From a checkpoint of a small class-conditioned spectrogram diffusion model.
Model: arch unet, activation relu, widths [48, 96, 96, 96].
Rows from block 14 of a small class-conditioned spectrogram diffusion model, named by matrix and row number. Rows with one number belong to one channel. Each number is 50 + 15 x the weight over its row's rms, rounded and kept within 0 to 99. All counts start at 0.
Before each channel's rows are labels from the 100 clips, of 14848 (inputs lightly noised), where the channel reaches its highest value: "responds to" is what is common among them; "peak in band" is the frequency band that holds the peak. Only what is clearly more common there than usual is listed. The data: simulated modem signals in the audio band. In brackets: how many of the 100, against the usual share in percent.
# convs0: first 3x3 conv (model.decb.1.1.convs.0.weight, 96x96x3x3, each kernel summed), inputs 0-95
# convs1: second 3x3 conv (model.decb.1.1.convs.1.weight, 96x96x3x3, transposed, each kernel summed), outputs 0-95

responds to: 800 baud (79 vs 17.6)
peak in band: 2000 to 4000 Hz (65 vs 25)
convs0.33:61 33 39 50 50 43 51 36 26 41 35 56 56 74 35 33 45 41 67 28 28 63 62 48 43 55 66 37 50 62 57 47 52 56 51 44 44 53 71 28 51 87 51 49 67 60 16 60 47 69 70 60 55 47 60 65 62 69 53 45 80 42 48 31 56 70 52 80 59 22 52 27 16 42 48 54 44 59 61 65 62 55 63 59 42 53 70 26 51 73 13 44 56 40 55 13
convs1.33:57 41 73 71 61 65 48 31 43 56 51 64 77 23 64 54 41 39 62 58 50 54 59 43 50 46 64 60 45 34 53 43 55 46 40 36 75 48 14 95 55 43 44 44 43 29 54 18 56 83 48 37 24 22 57 39 51 37 17 38 37 43 17 72 52 37 32 48 59 45 33 63 58 53 78 40 47 55 35 40 31 51 66 38 41 34 51 58 32 57 68 43 41 60 35 41

responds to: 50 baud (58 vs 17); 8-FSK (53 vs 5.8)
peak in band: 4000 to 8000 Hz (69 vs 25)
convs0.10:64 45 62 42 55 55 68 44 41 54 34 62 53 19 34 17 57 51 51 34 79 66 64 58 46 28 64 40 51 38 50 44 49 25 45 64 36 12 58 67 45 64 48 57 55 51 34 50 65 53 24 49 63 55 47 36 31 46 39 44 53 58 60 56 60 69 37 34 26 64 43 24 16 54 40 58 72 43 79 58 70 61 43 71 32 24 54 25 53 33 75 65 42 69 34 32
convs1.10:44 72 42 63 60 34 30 45 39 71 27 54 66 62 40 38 33 55 81 54 33 35 45 63 33 32 31 39 63 71 72 60 48 53 34 38 31 61 55 28 36 23 62 62 63 63 54 52 61 58 66 52 54 88 61 52 42 22 28 46 53 45 65 41 35 49 51 47 70 39 36 52 74 36 66 31 49 49 48 77 70 63 37 53 52 72 73 30 69 41 35 62 54 27 26 53

responds to: carrier: 1.5 to 2.5 kHz (53 vs 25.2); frequency hopping (46 vs 6.4); 50 baud (39 vs 17)
peak in band: 1000 to 2000 Hz (42 vs 18.8)
convs0.55:62 43 54 54 61 53 59 47 49 52 50 44 66 46 62 50 52 51 39 28 58 42 64 28 46 47 85 32 39 35 41 43 59 47 62 52 48 38 57 09 78 44 61 56 43 99 49 17 62 45 40 62 42 33 33 48 49 56 97 58 45 57 43 52 42 22 31 60 47 47 45 66 54 51 39 61 18 34 71 57 59 47 48 83 42 64 41 42 56 35 20 25 58 48 59 51
convs1.55:70 55 53 56 66 47 60 53 44 45 54 40 51 68 43 52 59 42 48 48 69 38 59 38 54 22 27 97 53 88 47 65 33 61 33 73 52 59 31 50 52 53 56 43 51 19 47 78 62 42 62 55 51 69 61 76 63 75 91 69 51 65 28 71 36 43 75 77 63 61 48 36 64 50 40 56 64 45 60 60 56 45 55 50 44 53 44 40 28 37 35 47 23 63 45 51

responds to: frequency hopping (91 vs 6.4); 200 baud (44 vs 17.4)
peak in band: 2000 to 4000 Hz (52 vs 25)
convs0.63:56 55 71 50 69 33 42 59 40 38 32 45 45 18 60 58 43 52 48 38 44 35 66 68 55 30 54 57 26 47 63 53 36 55 54 70 41 28 46 76 48 44 33 67 55 87 42 58 22 42 55 68 31 51 71 14 50 68 63 40 37 67 60 46 22 19 38 45 68 50 53 47 52 30 84 45 35 56 64 31 49 56 48 39 68 41 63 35 59 52 52 53 46 51 60 07
convs1.63:58 43 45 55 66 56 44 53 66 61 47 54 27 26 34 49 33 32 39 62 33 69 46 40 65 71 60 49 42 53 50 38 48 65 51 38 56 61 19 58 54 26 53 71 63 13 64 47 65 39 25 22 59 38 54 49 80 38 57 38 75 69 70 46 67 58 59 37 36 40 33 54 93 35 50 61 58 46 74 48 30 47 54 18 38 67 44 62 31 77 65 60 49 52 54 34

responds to: 800 baud (38 vs 17.6)
peak in band: 1000 to 2000 Hz (66 vs 18.8)
convs0.34:12 44 41 58 44 40 70 49 57 42 36 54 46 54 56 24 50 74 39 76 42 33 34 61 27 57 60 34 58 47 60 73 33 32 49 60 28 46 52 54 48 44 59 63 44 81 55 48 73 59 38 74 86 66 48 44 43 29 52 46 41 54 67 44 51 84 41 55 35 83 54 48 74 57 52 48 43 61 56 43 28 48 68 54 98 55 56 58 62 33 52 48 41 56 24 71
convs1.34:40 29 41 73 51 53 62 49 58 70 55 61 64 30 72 92 55 67 44 47 45 67 66 32 52 51 56 53 38 39 10 46 60 54 46 55 76 33 32 44 42 45 47 48 75 40 42 62 65 56 52 30 43 50 30 65 58 70 51 80 59 32 46 56 66 35 57 45 72 57 60 54 18 43 79 59 57 53 35 41 55 48 42 62 33 44 49 72 71 53 39 18 49 41 89 37

responds to: carrier: 1.5 to 2.5 kHz (60 vs 25.2); 800 baud (53 vs 17.6)
peak in band: 1000 to 2000 Hz (53 vs 18.8)
convs0.7:30 99 56 49 29 28 44 54 47 51 48 58 59 59 49 76 70 14 45 38 47 43 38 32 49 55 64 54 50 42 30 49 45 50 47 69 76 47 57 52 61 38 35 67 53 59 42 48 61 50 57 46 69 33 50 63 32 39 67 34 43 58 66 43 56 69 47 99 62 20 70 57 64 38 55 65 51 69 48 38 60 47 66 59 82 50 57 50 61 54 40 49 57 43 65 58
convs1.7:38 22 75 52 66 48 50 45 71 64 80 40 26 71 52 35 24 39 44 09 22 78 61 54 44 31 42 52 49 69 44 44 53 43 10 46 64 62 66 33 48 37 64 34 52 45 61 73 44 60 41 37 37 66 50 51 36 42 44 58 50 38 62 55 80 49 37 25 43 58 34 38 38 56 35 63 47 36 25 37 62 73 39 48 73 30 64 68 51 47 60 41 47 61 41 60

responds to: chirp spread spectrum (79 vs 6.1); 800 baud (71 vs 17.6)
peak in band: 2000 to 4000 Hz (70 vs 25)
convs0.21:48 64 71 22 59 51 44 48 45 54 53 46 54 62 37 06 56 45 50 40 62 60 31 48 55 39 62 54 52 45 60 41 57 12 65 36 64 72 62 57 40 26 31 72 46 47 40 54 50 78 58 52 68 32 48 57 50 46 48 32 31 83 49 67 50 43 55 61 79 17 30 70 22 38 45 46 60 23 46 33 46 57 57 43 17 27 40 44 39 47 54 50 49 48 44 15
convs1.21:50 47 54 61 51 32 52 57 41 49 37 73 61 41 52 55 37 59 57 36 28 76 30 52 45 73 43 55 75 40 49 69 44 43 36 43 66 40 73 37 51 51 80 64 50 44 43 84 57 64 48 52 46 69 40 34 74 72 29 52 27 28 37 58 25 75 58 50 56 19 62 62 57 44 27 14 69 42 64 62 34 35 40 45 78 74 47 62 66 53 43 39 54 64 49 22

responds to: 50 baud (48 vs 17)
peak in band: 1000 to 2000 Hz (65 vs 18.8)
convs0.20:34 90 55 47 47 53 59 27 42 63 37 46 43 36 62 49 41 17 33 70 50 52 49 48 52 28 66 42 30 58 47 53 56 37 49 52 34 35 58 40 44 41 30 87 60 63 44 35 99 45 50 40 56 44 36 66 33 49 63 48 73 62 46 43 63 96 55 79 70 58 47 73 47 24 61 31 64 38 34 42 55 45 58 55 40 65 49 42 60 57 63 33 46 53 64 64
convs1.20:60 48 63 39 35 37 18 50 38 51 69 50 62 45 44 42 40 64 32 62 20 62 52 69 61 42 55 74 31 20 52 36 34 65 60 46 56 48 71 59 33 30 39 40 52 51 66 40 13 47 41 61 57 33 59 41 58 61 51 73 41 25 10 59 36 65 32 47 37 44 60 41 47 66 42 45 47 80 19 41 57 54 67 65 36 36 51 42 31 66 57 50 10 42 59 44

responds to: FM speech (98 vs 6.3)
peak in band: 1000 to 2000 Hz (67 vs 18.8)
convs0.36:35 44 40 42 30 28 41 43 32 76 67 37 35 39 49 32 85 55 40 33 65 56 48 50 74 19 52 53 54 53 54 63 47 73 59 51 40 76 36 34 48 46 43 38 60 47 50 45 55 62 27 36 47 64 62 39 36 38 81 42 39 74 59 52 81 45 44 83 23 39 60 53 29 56 75 51 44 59 47 32 40 61 38 38 60 76 52 33 51 52 29 46 58 36 54 90
convs1.36:61 50 36 34 57 51 42 42 34 42 92 46 49 47 48 58 13 52 32 38 22 36 52 33 21 81 28 62 63 34 51 53 63 54 57 57 51 27 65 66 34 43 30 59 56 67 57 75 44 27 39 45 70 62 45 59 78 54 60 45 69 61 50 53 15 53 48 55 45 74 32 73 47 70 66 50 51 32 59 51 80 51 58 36 62 36 59 47 39 56 57 55 28 68 33 66

responds to: FM speech (81 vs 6.3)
peak in band: 2000 to 4000 Hz (52 vs 25)
convs0.14:69 62 37 46 56 56 48 58 19 58 49 47 81 57 52 52 38 28 46 59 51 54 78 70 60 68 63 51 59 50 48 30 41 36 71 59 42 46 60 36 48 59 12 59 52 59 74 52 33 40 59 31 14 42 30 45 52 60 57 34 72 48 28 27 49 48 25 40 50 33 46 67 68 75 75 38 70 53 67 50 69 72 45 36 62 56 54 18 72 50 65 41 36 39 28 57
convs1.14:38 33 47 42 56 56 71 47 73 58 48 76 50 70 53 38 54 41 38 59 31 37 27 59 49 67 56 39 00 59 45 84 76 65 43 45 46 52 54 36 32 46 57 37 51 39 39 95 41 48 26 24 55 54 71 36 58 57 61 68 35 58 45 33 65 54 54 42 31 51 56 39 50 25 44 38 59 48 45 65 31 40 52 53 38 41 43 43 60 83 46 55 62 67 66 43

responds to: frequency hopping (53 vs 6.4); OFDM (41 vs 6.1); 50 baud (36 vs 17)
peak in band: 2000 to 4000 Hz (57 vs 25)
convs0.65:40 49 44 69 52 47 46 42 59 39 67 51 38 76 47 37 46 70 76 45 63 56 46 48 38 48 46 45 25 64 48 75 37 55 62 52 41 42 26 67 51 36 34 64 65 36 23 41 37 47 44 58 78 41 27 58 41 38 47 71 47 43 63 36 55 46 64 26 51 38 55 53 06 46 51 38 84 64 30 44 56 34 63 47 76 43 83 75 14 44 47 76 48 60 46 74
convs1.65:56 63 18 41 67 17 58 49 44 40 42 42 47 01 35 62 48 28 26 75 46 21 49 33 79 50 34 53 62 42 63 29 67 41 53 49 51 48 44 59 43 37 76 42 65 47 50 35 65 64 39 48 59 64 75 49 67 63 52 58 48 82 58 46 33 63 49 66 57 26 47 57 63 47 36 24 42 29 54 77 58 50 52 72 28 31 56 43 52 47 63 51 59 53 37 30

responds to: FM speech (83 vs 6.3)
peak in band: 4000 to 8000 Hz (77 vs 25)
convs0.1:79 51 41 66 39 54 29 46 37 61 39 45 40 28 48 52 42 48 41 39 13 60 25 26 36 49 86 31 34 26 50 47 63 32 41 52 46 55 50 30 58 51 47 57 46 27 63 42 46 55 34 40 43 22 50 69 39 51 85 15 52 37 55 61 58 49 47 62 44 47 39 68 71 59 37 46 92 68 70 68 52 68 34 41 24 71 60 43 39 49 52 60 44 53 50 34
convs1.1:70 37 52 42 37 73 57 40 25 53 46 59 65 55 42 52 23 47 24 35 64 35 63 66 31 55 09 67 35 42 37 61 57 72 54 49 57 22 48 73 61 23 60 57 69 67 46 38 69 61 11 47 48 58 35 49 68 49 49 70 44 34 45 39 68 59 24 81 51 42 71 51 20 62 77 39 44 40 39 29 52 36 34 43 70 49 44 61 40 53 58 54 43 52 47 46

responds to: 800 baud (38 vs 17.6); 2-FSK (35 vs 6.1)
peak in band: 2000 to 4000 Hz (58 vs 25)
convs0.71:55 32 33 61 46 40 58 55 34 32 40 63 41 22 39 61 51 84 38 62 74 37 44 43 36 34 40 60 51 51 47 53 59 30 34 35 89 45 53 35 32 56 68 65 60 59 48 48 62 35 62 51 60 29 86 54 64 33 57 57 64 54 49 54 51 67 37 69 58 29 42 48 79 59 45 41 49 51 48 46 00 55 57 35 44 41 60 65 55 33 56 53 62 52 73 41
convs1.71:55 58 53 46 63 53 57 44 49 33 52 21 36 41 56 39 49 39 38 33 60 46 64 49 55 60 35 40 55 36 58 48 23 54 67 85 00 23 55 75 53 85 36 58 49 32 45 34 37 51 45 55 43 58 39 34 49 63 39 36 20 62 31 58 42 38 69 47 26 59 22 39 25 28 61 35 52 69 40 62 77 52 60 59 55 63 64 27 54 42 50 47 39 57 62 50

responds to: frequency hopping (100 vs 6.4); 100 baud (56 vs 17.5)
peak in band: 2000 to 4000 Hz (63 vs 25)
convs0.50:70 55 59 36 26 58 56 52 46 36 32 66 56 67 49 51 40 72 22 65 52 40 28 40 53 34 38 61 75 54 52 50 44 38 56 61 46 39 19 41 44 75 40 57 49 48 57 48 31 36 62 52 15 46 49 48 81 64 53 73 33 75 47 60 31 40 45 43 66 64 55 74 63 29 36 56 33 73 48 38 46 53 61 65 52 41 69 49 65 62 51 52 64 44 21 00
convs1.50:50 53 46 77 53 64 55 29 50 52 64 58 47 50 62 44 42 66 39 43 57 54 68 42 41 37 66 60 38 54 77 67 63 29 55 38 66 63 67 13 63 39 67 52 71 42 33 40 45 41 29 48 69 45 37 53 33 05 34 64 40 34 36 36 43 56 60 81 38 17 53 41 41 71 71 26 63 31 43 34 50 65 60 55 52 43 68 85 55 47 54 50 33 66 77 55

responds to: chirp spread spectrum (33 vs 6.1); 8-FSK (31 vs 5.8)
peak in band: 2000 to 4000 Hz (69 vs 25)
convs0.69:71 30 57 37 39 60 24 27 33 61 54 61 52 32 09 57 46 40 56 71 47 52 61 48 41 65 57 55 54 52 45 62 41 34 54 41 51 10 93 93 41 62 28 46 49 62 19 62 29 59 69 49 37 47 43 40 41 36 30 62 51 37 60 50 51 43 45 62 75 39 39 52 16 45 71 61 69 40 75 55 48 38 51 32 39 57 44 61 43 65 52 42 38 50 53 40
convs1.69:22 60 58 44 28 48 78 48 16 41 44 60 62 67 68 56 13 46 57 62 68 23 35 23 60 47 40 33 33 29 16 56 64 52 54 41 56 42 44 43 37 57 65 45 68 62 19 60 61 59 44 51 21 28 52 48 48 36 57 48 53 24 25 46 49 27 49 66 59 36 61 50 38 58 39 39 47 43 28 38 56 61 29 59 32 36 42 57 33 29 65 65 24 47 51 51

responds to: FM speech (45 vs 6.3)
peak in band: 250 to 500 Hz (40 vs 6.2); 500 to 1000 Hz (35 vs 12.5)
convs0.4:39 45 44 48 53 52 39 65 45 55 73 31 46 66 54 83 37 64 43 61 27 37 51 56 44 56 41 63 33 38 54 82 39 65 35 45 44 52 48 28 70 43 54 75 50 28 79 59 50 51 58 57 75 45 41 69 82 55 21 69 42 70 47 31 33 65 66 18 54 26 63 51 69 26 61 67 54 38 43 47 34 42 56 23 56 46 37 57 28 75 44 74 61 62 42 35
convs1.4:83 57 54 23 27 54 36 56 58 74 42 51 61 61 45 36 62 39 52 49 54 46 39 34 38 43 65 53 62 50 34 38 68 37 66 54 38 21 54 79 65 37 44 28 51 52 31 56 68 45 35 33 37 51 60 32 09 63 60 48 44 56 43 18 66 59 50 56 54 58 46 47 36 39 37 23 57 54 50 39 81 32 46 78 56 65 57 67 43 14 72 42 42 45 16 60

responds to: carrier: 1.5 to 2.5 kHz (53 vs 25.2); 16-QAM (32 vs 6.7)
peak in band: 1000 to 2000 Hz (72 vs 18.8)
convs0.24:35 50 46 41 60 33 80 49 49 65 71 44 48 19 14 36 56 30 61 33 49 38 79 74 42 45 55 52 40 63 38 84 58 38 73 32 79 39 51 53 52 14 23 55 57 63 66 52 31 66 44 44 52 69 75 25 61 43 64 69 49 56 51 28 60 57 43 52 51 51 59 39 84 50 63 54 57 61 55 59 45 32 40 57 81 58 47 63 50 47 39 37 45 35 35 38
convs1.24:38 37 53 66 51 36 72 47 18 41 58 46 29 40 43 36 56 36 49 54 45 47 06 19 42 60 47 44 53 29 63 38 68 36 48 24 17 59 58 37 44 49 44 42 48 58 38 46 36 58 46 35 20 35 44 35 45 50 80 37 49 63 66 42 49 40 49 60 50 50 48 52 30 53 74 27 47 57 40 66 37 83 56 06 66 63 55 11 48 53 61 54 60 40 55 63

responds to: 50 baud (58 vs 17); 2-FSK (57 vs 6.1)
peak in band: 2000 to 4000 Hz (84 vs 25)
convs0.12:57 49 47 61 50 48 28 57 37 61 47 53 46 54 41 67 65 75 29 26 64 53 53 56 72 45 57 29 85 66 31 52 32 60 72 36 35 13 69 60 48 54 51 54 74 77 51 74 56 43 45 73 69 25 36 48 31 31 50 59 60 31 62 49 55 48 25 61 36 38 32 37 57 46 66 50 54 42 57 29 35 43 47 62 60 47 56 27 41 72 40 62 27 47 35 07
convs1.12:26 47 36 62 48 48 54 57 51 54 55 56 44 37 45 45 31 62 47 22 41 63 56 50 46 89 41 62 52 57 78 60 56 33 57 61 44 62 47 71 34 62 20 46 62 56 49 44 52 46 37 51 58 55 30 43 68 43 00 58 55 53 56 39 34 71 45 33 57 37 39 26 42 63 35 91 62 53 70 64 56 35 49 33 35 35 67 53 80 15 41 35 72 43 34 39

responds to: FM speech (65 vs 6.3)
peak in band: 2000 to 4000 Hz (55 vs 25)
convs0.68:46 54 54 60 50 42 75 54 37 22 62 50 58 49 47 54 75 17 55 19 56 54 48 51 60 91 28 53 48 61 48 59 46 41 56 31 31 31 59 18 32 55 61 59 57 73 94 33 26 48 27 59 58 66 57 46 40 41 50 52 33 30 45 51 38 76 16 71 45 36 40 51 37 63 60 51 66 43 50 38 66 42 65 22 35 59 57 56 36 49 46 50 51 30 34 46
convs1.68:47 50 52 65 57 47 33 33 53 67 66 43 63 25 38 28 44 66 50 56 64 35 35 59 63 37 27 40 36 36 52 58 20 30 42 49 40 75 13 27 57 58 39 32 63 36 39 72 86 37 39 30 68 43 48 60 53 57 65 43 41 79 61 35 52 63 54 32 34 74 66 54 60 67 59 52 35 61 39 47 41 47 38 67 52 61 61 26 64 69 50 81 35 63 76 57

responds to: 50 baud (41 vs 17); FM speech (28 vs 6.3)
peak in band: 2000 to 4000 Hz (58 vs 25)
convs0.93:58 49 40 63 28 66 41 34 38 32 47 31 56 29 66 65 43 43 38 75 63 40 20 35 48 33 10 39 57 36 47 47 62 37 36 45 49 45 69 44 53 49 41 61 41 18 61 56 35 45 62 56 16 64 51 66 57 42 32 41 25 27 37 64 37 86 28 30 32 55 48 60 72 51 52 55 40 73 50 64 32 50 20 52 64 39 60 78 59 55 39 40 69 47 44 50
convs1.93:44 38 68 73 61 40 47 81 52 47 52 48 49 49 47 36 89 51 20 68 78 66 59 68 44 26 77 29 84 67 44 62 63 52 61 34 49 34 57 45 33 24 61 65 48 57 33 50 65 64 59 44 61 66 53 23 28 47 41 33 81 68 45 53 54 57 72 37 45 39 69 63 57 55 59 72 74 56 46 59 64 38 49 65 54 58 63 35 67 43 33 45 35 36 34 38

responds to: strong noise (90 vs 24.8)
peak in band: 4000 to 8000 Hz (98 vs 25)
convs0.91:56 42 52 41 74 48 35 48 58 64 54 74 43 39 58 54 51 57 31 95 32 59 43 52 48 51 54 54 37 38 58 51 42 64 40 76 30 72 33 82 71 44 60 67 60 41 69 43 58 41 45 18 60 38 46 81 47 42 50 37 40 68 55 50 60 30 44 08 41 61 49 55 05 35 69 79 42 53 58 41 46 53 29 34 58 47 35 28 63 55 57 46 65 49 44 31
convs1.91:43 49 41 63 61 72 43 63 31 65 28 59 52 54 41 55 45 62 50 40 38 62 61 33 60 59 52 31 85 56 71 41 80 41 56 41 49 41 30 49 43 58 48 57 84 54 59 59 56 58 31 62 72 42 48 77 65 25 20 49 67 42 57 66 46 53 47 65 50 37 62 61 51 55 37 64 45 43 37 55 59 15 56 44 12 39 44 54 76 17 53 19 55 16 44 36

responds to: 800 baud (52 vs 17.6); 4-FSK (27 vs 6.2)
peak in band: 2000 to 4000 Hz (67 vs 25)
convs0.29:39 61 62 61 43 27 59 46 73 63 53 39 50 39 32 26 58 70 36 65 82 37 54 70 58 46 55 38 50 35 20 60 58 19 46 50 46 79 48 53 44 48 43 19 47 53 72 22 64 37 74 34 74 52 28 48 45 49 67 47 54 58 61 52 69 55 45 73 64 41 64 30 69 53 69 63 39 49 49 48 76 47 58 48 65 77 22 53 48 45 25 32 20 36 53 63
convs1.29:65 37 44 55 47 78 62 49 44 34 46 91 43 37 52 48 36 30 50 51 33 43 43 46 64 53 40 45 67 34 69 69 49 55 49 48 52 42 48 52 23 52 55 72 40 31 50 64 40 77 61 46 55 45 37 43 78 37 43 44 73 50 46 43 17 29 55 48 77 19 28 65 11 46 54 30 72 60 68 60 41 31 43 45 80 37 38 42 49 77 59 75 38 38 59 44

responds to: frequency hopping (82 vs 6.4); 100 baud (44 vs 17.5); 50 baud (36 vs 17)
peak in band: 2000 to 4000 Hz (50 vs 25)
convs0.3:51 50 49 63 47 61 69 55 50 44 03 49 33 44 62 33 44 60 41 26 68 27 32 44 47 49 42 39 55 29 38 39 44 39 49 62 43 62 56 66 59 40 54 43 39 53 37 66 78 61 26 57 33 71 39 39 56 44 50 66 59 80 42 57 18 86 40 18 52 50 45 59 23 41 59 58 54 36 50 46 48 43 51 48 64 59 45 84 33 60 55 72 50 50 49 02
convs1.3:63 32 45 49 70 61 76 15 71 47 66 49 57 58 42 72 66 25 56 39 72 38 17 55 20 45 63 39 40 60 31 50 56 65 65 47 34 44 44 42 62 43 36 64 71 38 46 45 30 45 31 44 38 35 33 83 63 51 63 45 26 48 58 55 66 15 48 46 73 78 26 31 38 52 57 44 60 18 51 51 50 45 37 58 62 57 57 33 26 56 55 41 56 34 56 42

responds to: OFDM (45 vs 6.1); 50 baud (41 vs 17); frequency hopping (32 vs 6.4)
peak in band: 4000 to 8000 Hz (52 vs 25)
convs0.82:45 24 41 63 65 46 40 42 47 42 57 51 33 49 49 46 42 73 70 46 75 53 38 44 40 54 30 73 22 29 63 52 52 50 48 60 58 47 53 08 35 54 60 73 69 21 30 75 49 49 56 48 60 45 35 39 33 33 41 33 35 57 50 41 32 58 65 68 33 39 47 51 63 84 81 66 67 21 34 30 61 29 55 52 15 53 43 45 62 53 56 75 57 50 39 66
convs1.82:48 56 65 31 54 46 59 51 55 95 49 73 75 49 88 35 51 66 30 68 54 47 52 66 39 65 53 40 45 38 43 66 45 43 42 33 46 32 83 64 28 40 22 42 43 64 61 59 73 51 42 33 62 59 78 69 46 53 45 93 56 25 69 46 47 57 28 51 45 67 69 60 37 28 29 31 44 40 50 66 46 75 61 47 60 51 48 42 54 56 40 39 50 70 48 56

responds to: 4-FSK (75 vs 6.2); 200 baud (52 vs 17.4)
peak in band: 2000 to 4000 Hz (71 vs 25)
convs0.88:64 70 39 61 56 83 57 50 44 54 57 44 47 18 36 60 39 99 51 52 51 50 27 41 35 68 45 39 44 51 47 42 43 64 04 61 33 43 64 52 44 40 47 66 36 58 33 40 29 50 31 53 45 47 50 59 56 43 69 32 40 40 26 31 45 62 55 62 65 38 60 54 36 67 63 38 52 35 41 55 31 46 23 59 86 49 65 53 67 43 60 34 42 63 67 68
convs1.88:75 35 45 61 25 41 60 54 32 58 79 48 43 77 40 32 55 34 24 35 54 63 59 68 72 53 53 54 52 46 31 47 79 48 53 25 41 43 66 49 47 42 37 39 69 24 50 53 64 54 61 37 55 48 55 29 42 52 30 73 35 69 29 67 75 66 32 64 21 54 45 35 41 42 39 29 43 47 50 39 64 43 34 40 32 11 58 59 36 46 21 61 68 32 36 58

responds to: OFDM (91 vs 6.1); 50 baud (38 vs 17)
peak in band: 1000 to 2000 Hz (53 vs 18.8)
convs0.41:54 43 48 71 66 47 48 44 81 62 65 73 37 47 45 58 60 72 75 29 41 46 37 50 51 60 62 85 35 55 49 84 50 67 39 40 47 49 39 47 65 62 34 28 53 52 43 48 57 69 63 73 70 48 29 31 65 58 68 45 58 37 47 64 65 44 41 61 18 45 64 49 34 46 61 41 59 85 57 40 42 50 27 42 41 26 87 41 65 43 49 77 73 28 35 55
convs1.41:31 43 48 17 53 54 71 42 34 33 48 48 47 64 44 69 82 74 67 50 37 59 48 50 53 79 63 44 56 51 56 35 42 31 58 70 52 53 47 45 77 51 58 72 39 56 58 70 47 26 66 32 58 47 56 57 42 63 58 53 51 40 21 25 58 48 45 53 62 83 82 46 70 62 39 44 52 30 65 51 83 43 32 38 60 42 60 27 20 66 53 21 32 60 48 67

responds to: FM speech (75 vs 6.3)
peak in band: 2000 to 4000 Hz (71 vs 25)
convs0.62:36 64 59 31 47 71 49 39 47 53 54 60 62 41 46 54 37 27 63 60 51 44 55 04 24 64 34 49 69 54 43 58 47 43 52 27 67 80 64 14 40 49 70 42 57 28 66 44 38 29 36 67 67 65 50 44 32 54 60 32 38 37 68 52 61 73 58 80 39 58 40 55 42 62 66 45 57 53 36 41 42 52 59 72 51 66 77 75 29 87 40 36 39 51 42 45
convs1.62:48 29 62 57 55 43 76 46 64 53 67 56 44 65 41 65 52 40 20 44 30 60 53 68 52 32 56 36 47 58 56 51 45 63 44 41 53 00 44 54 55 65 44 54 45 58 52 41 71 51 58 35 47 31 57 53 58 69 92 43 76 76 62 74 60 41 44 42 62 85 65 63 61 39 25 55 40 39 63 17 52 51 28 45 46 45 35 52 28 61 73 48 40 65 68 22

responds to: strong noise (65 vs 24.8); symbol rate: 50 baud (46 vs 17); 2-FSK (42 vs 6.1); on-off keying (34 vs 6.2)
peak in band: 1000 to 2000 Hz (59 vs 18.8)
convs0.40:41 82 42 48 37 53 75 50 56 93 24 66 63 47 42 37 36 70 38 45 58 29 38 29 57 58 13 61 69 45 34 55 63 54 38 54 45 61 53 53 48 68 65 58 75 34 39 70 56 37 39 50 64 43 20 65 18 48 58 54 58 52 68 43 39 50 56 59 73 26 63 31 55 55 64 69 51 30 34 42 38 47 36 69 55 57 34 35 43 58 73 78 53 48 75 52
convs1.40:43 31 61 59 66 54 65 52 66 33 52 34 36 74 23 50 51 10 53 14 39 55 31 64 32 49 58 49 76 69 34 51 41 40 35 50 65 65 40 27 51 29 30 31 41 69 51 61 30 68 72 48 42 50 44 24 46 57 33 22 24 49 60 33 50 45 42 54 57 88 48 61 71 39 47 30 45 43 52 49 55 68 33 28 74 31 53 52 52 48 46 47 49 43 30 63

responds to: carrier: 1.5 to 2.5 kHz (60 vs 25.2); 50 baud (36 vs 17)
peak in band: 2000 to 4000 Hz (75 vs 25)
convs0.78:43 15 51 52 66 28 39 58 47 50 63 43 48 58 75 53 62 52 45 64 54 30 72 36 51 71 38 61 21 42 67 46 41 80 37 49 62 67 42 26 46 52 53 56 51 34 38 50 68 37 55 57 49 37 55 42 43 49 74 35 58 45 44 37 69 38 30 51 49 47 65 62 71 75 70 91 88 29 50 63 25 61 19 51 67 39 39 39 52 31 55 79 54 48 36 39
convs1.78:78 59 45 35 45 56 63 43 26 60 56 37 64 33 37 71 42 39 54 64 49 38 51 43 46 47 53 57 48 27 31 64 31 64 55 70 31 60 43 42 66 40 58 33 30 49 37 40 33 59 38 53 40 56 52 81 47 58 44 46 46 74 22 59 34 31 46 45 68 65 56 30 38 39 53 17 16 63 32 26 39 32 47 68 46 87 59 39 16 60 69 35 43 41 63 73

responds to: FM speech (40 vs 6.3); AM speech (27 vs 6.1)
peak in band: 2000 to 4000 Hz (57 vs 25)
convs0.23:81 46 51 39 44 52 34 51 49 54 55 31 57 16 49 36 20 59 41 62 65 58 22 31 54 53 63 46 53 61 59 36 42 54 45 23 36 50 61 21 33 48 51 60 61 68 57 61 59 35 71 68 62 30 77 46 18 71 46 36 66 44 56 73 62 72 27 48 57 32 39 51 53 40 57 62 35 56 57 55 00 51 37 31 70 42 59 42 47 73 38 46 66 53 46 32
convs1.23:65 51 58 64 52 64 61 60 55 46 38 53 25 55 51 76 60 61 88 28 34 61 29 43 67 60 50 25 49 46 35 42 38 51 51 52 75 33 49 82 42 65 24 40 28 48 37 57 42 40 37 20 43 37 54 71 76 54 53 54 20 36 78 63 33 60 52 44 33 26 34 65 44 82 31 35 60 56 56 21 72 63 34 56 33 48 51 46 36 61 53 37 49 39 47 53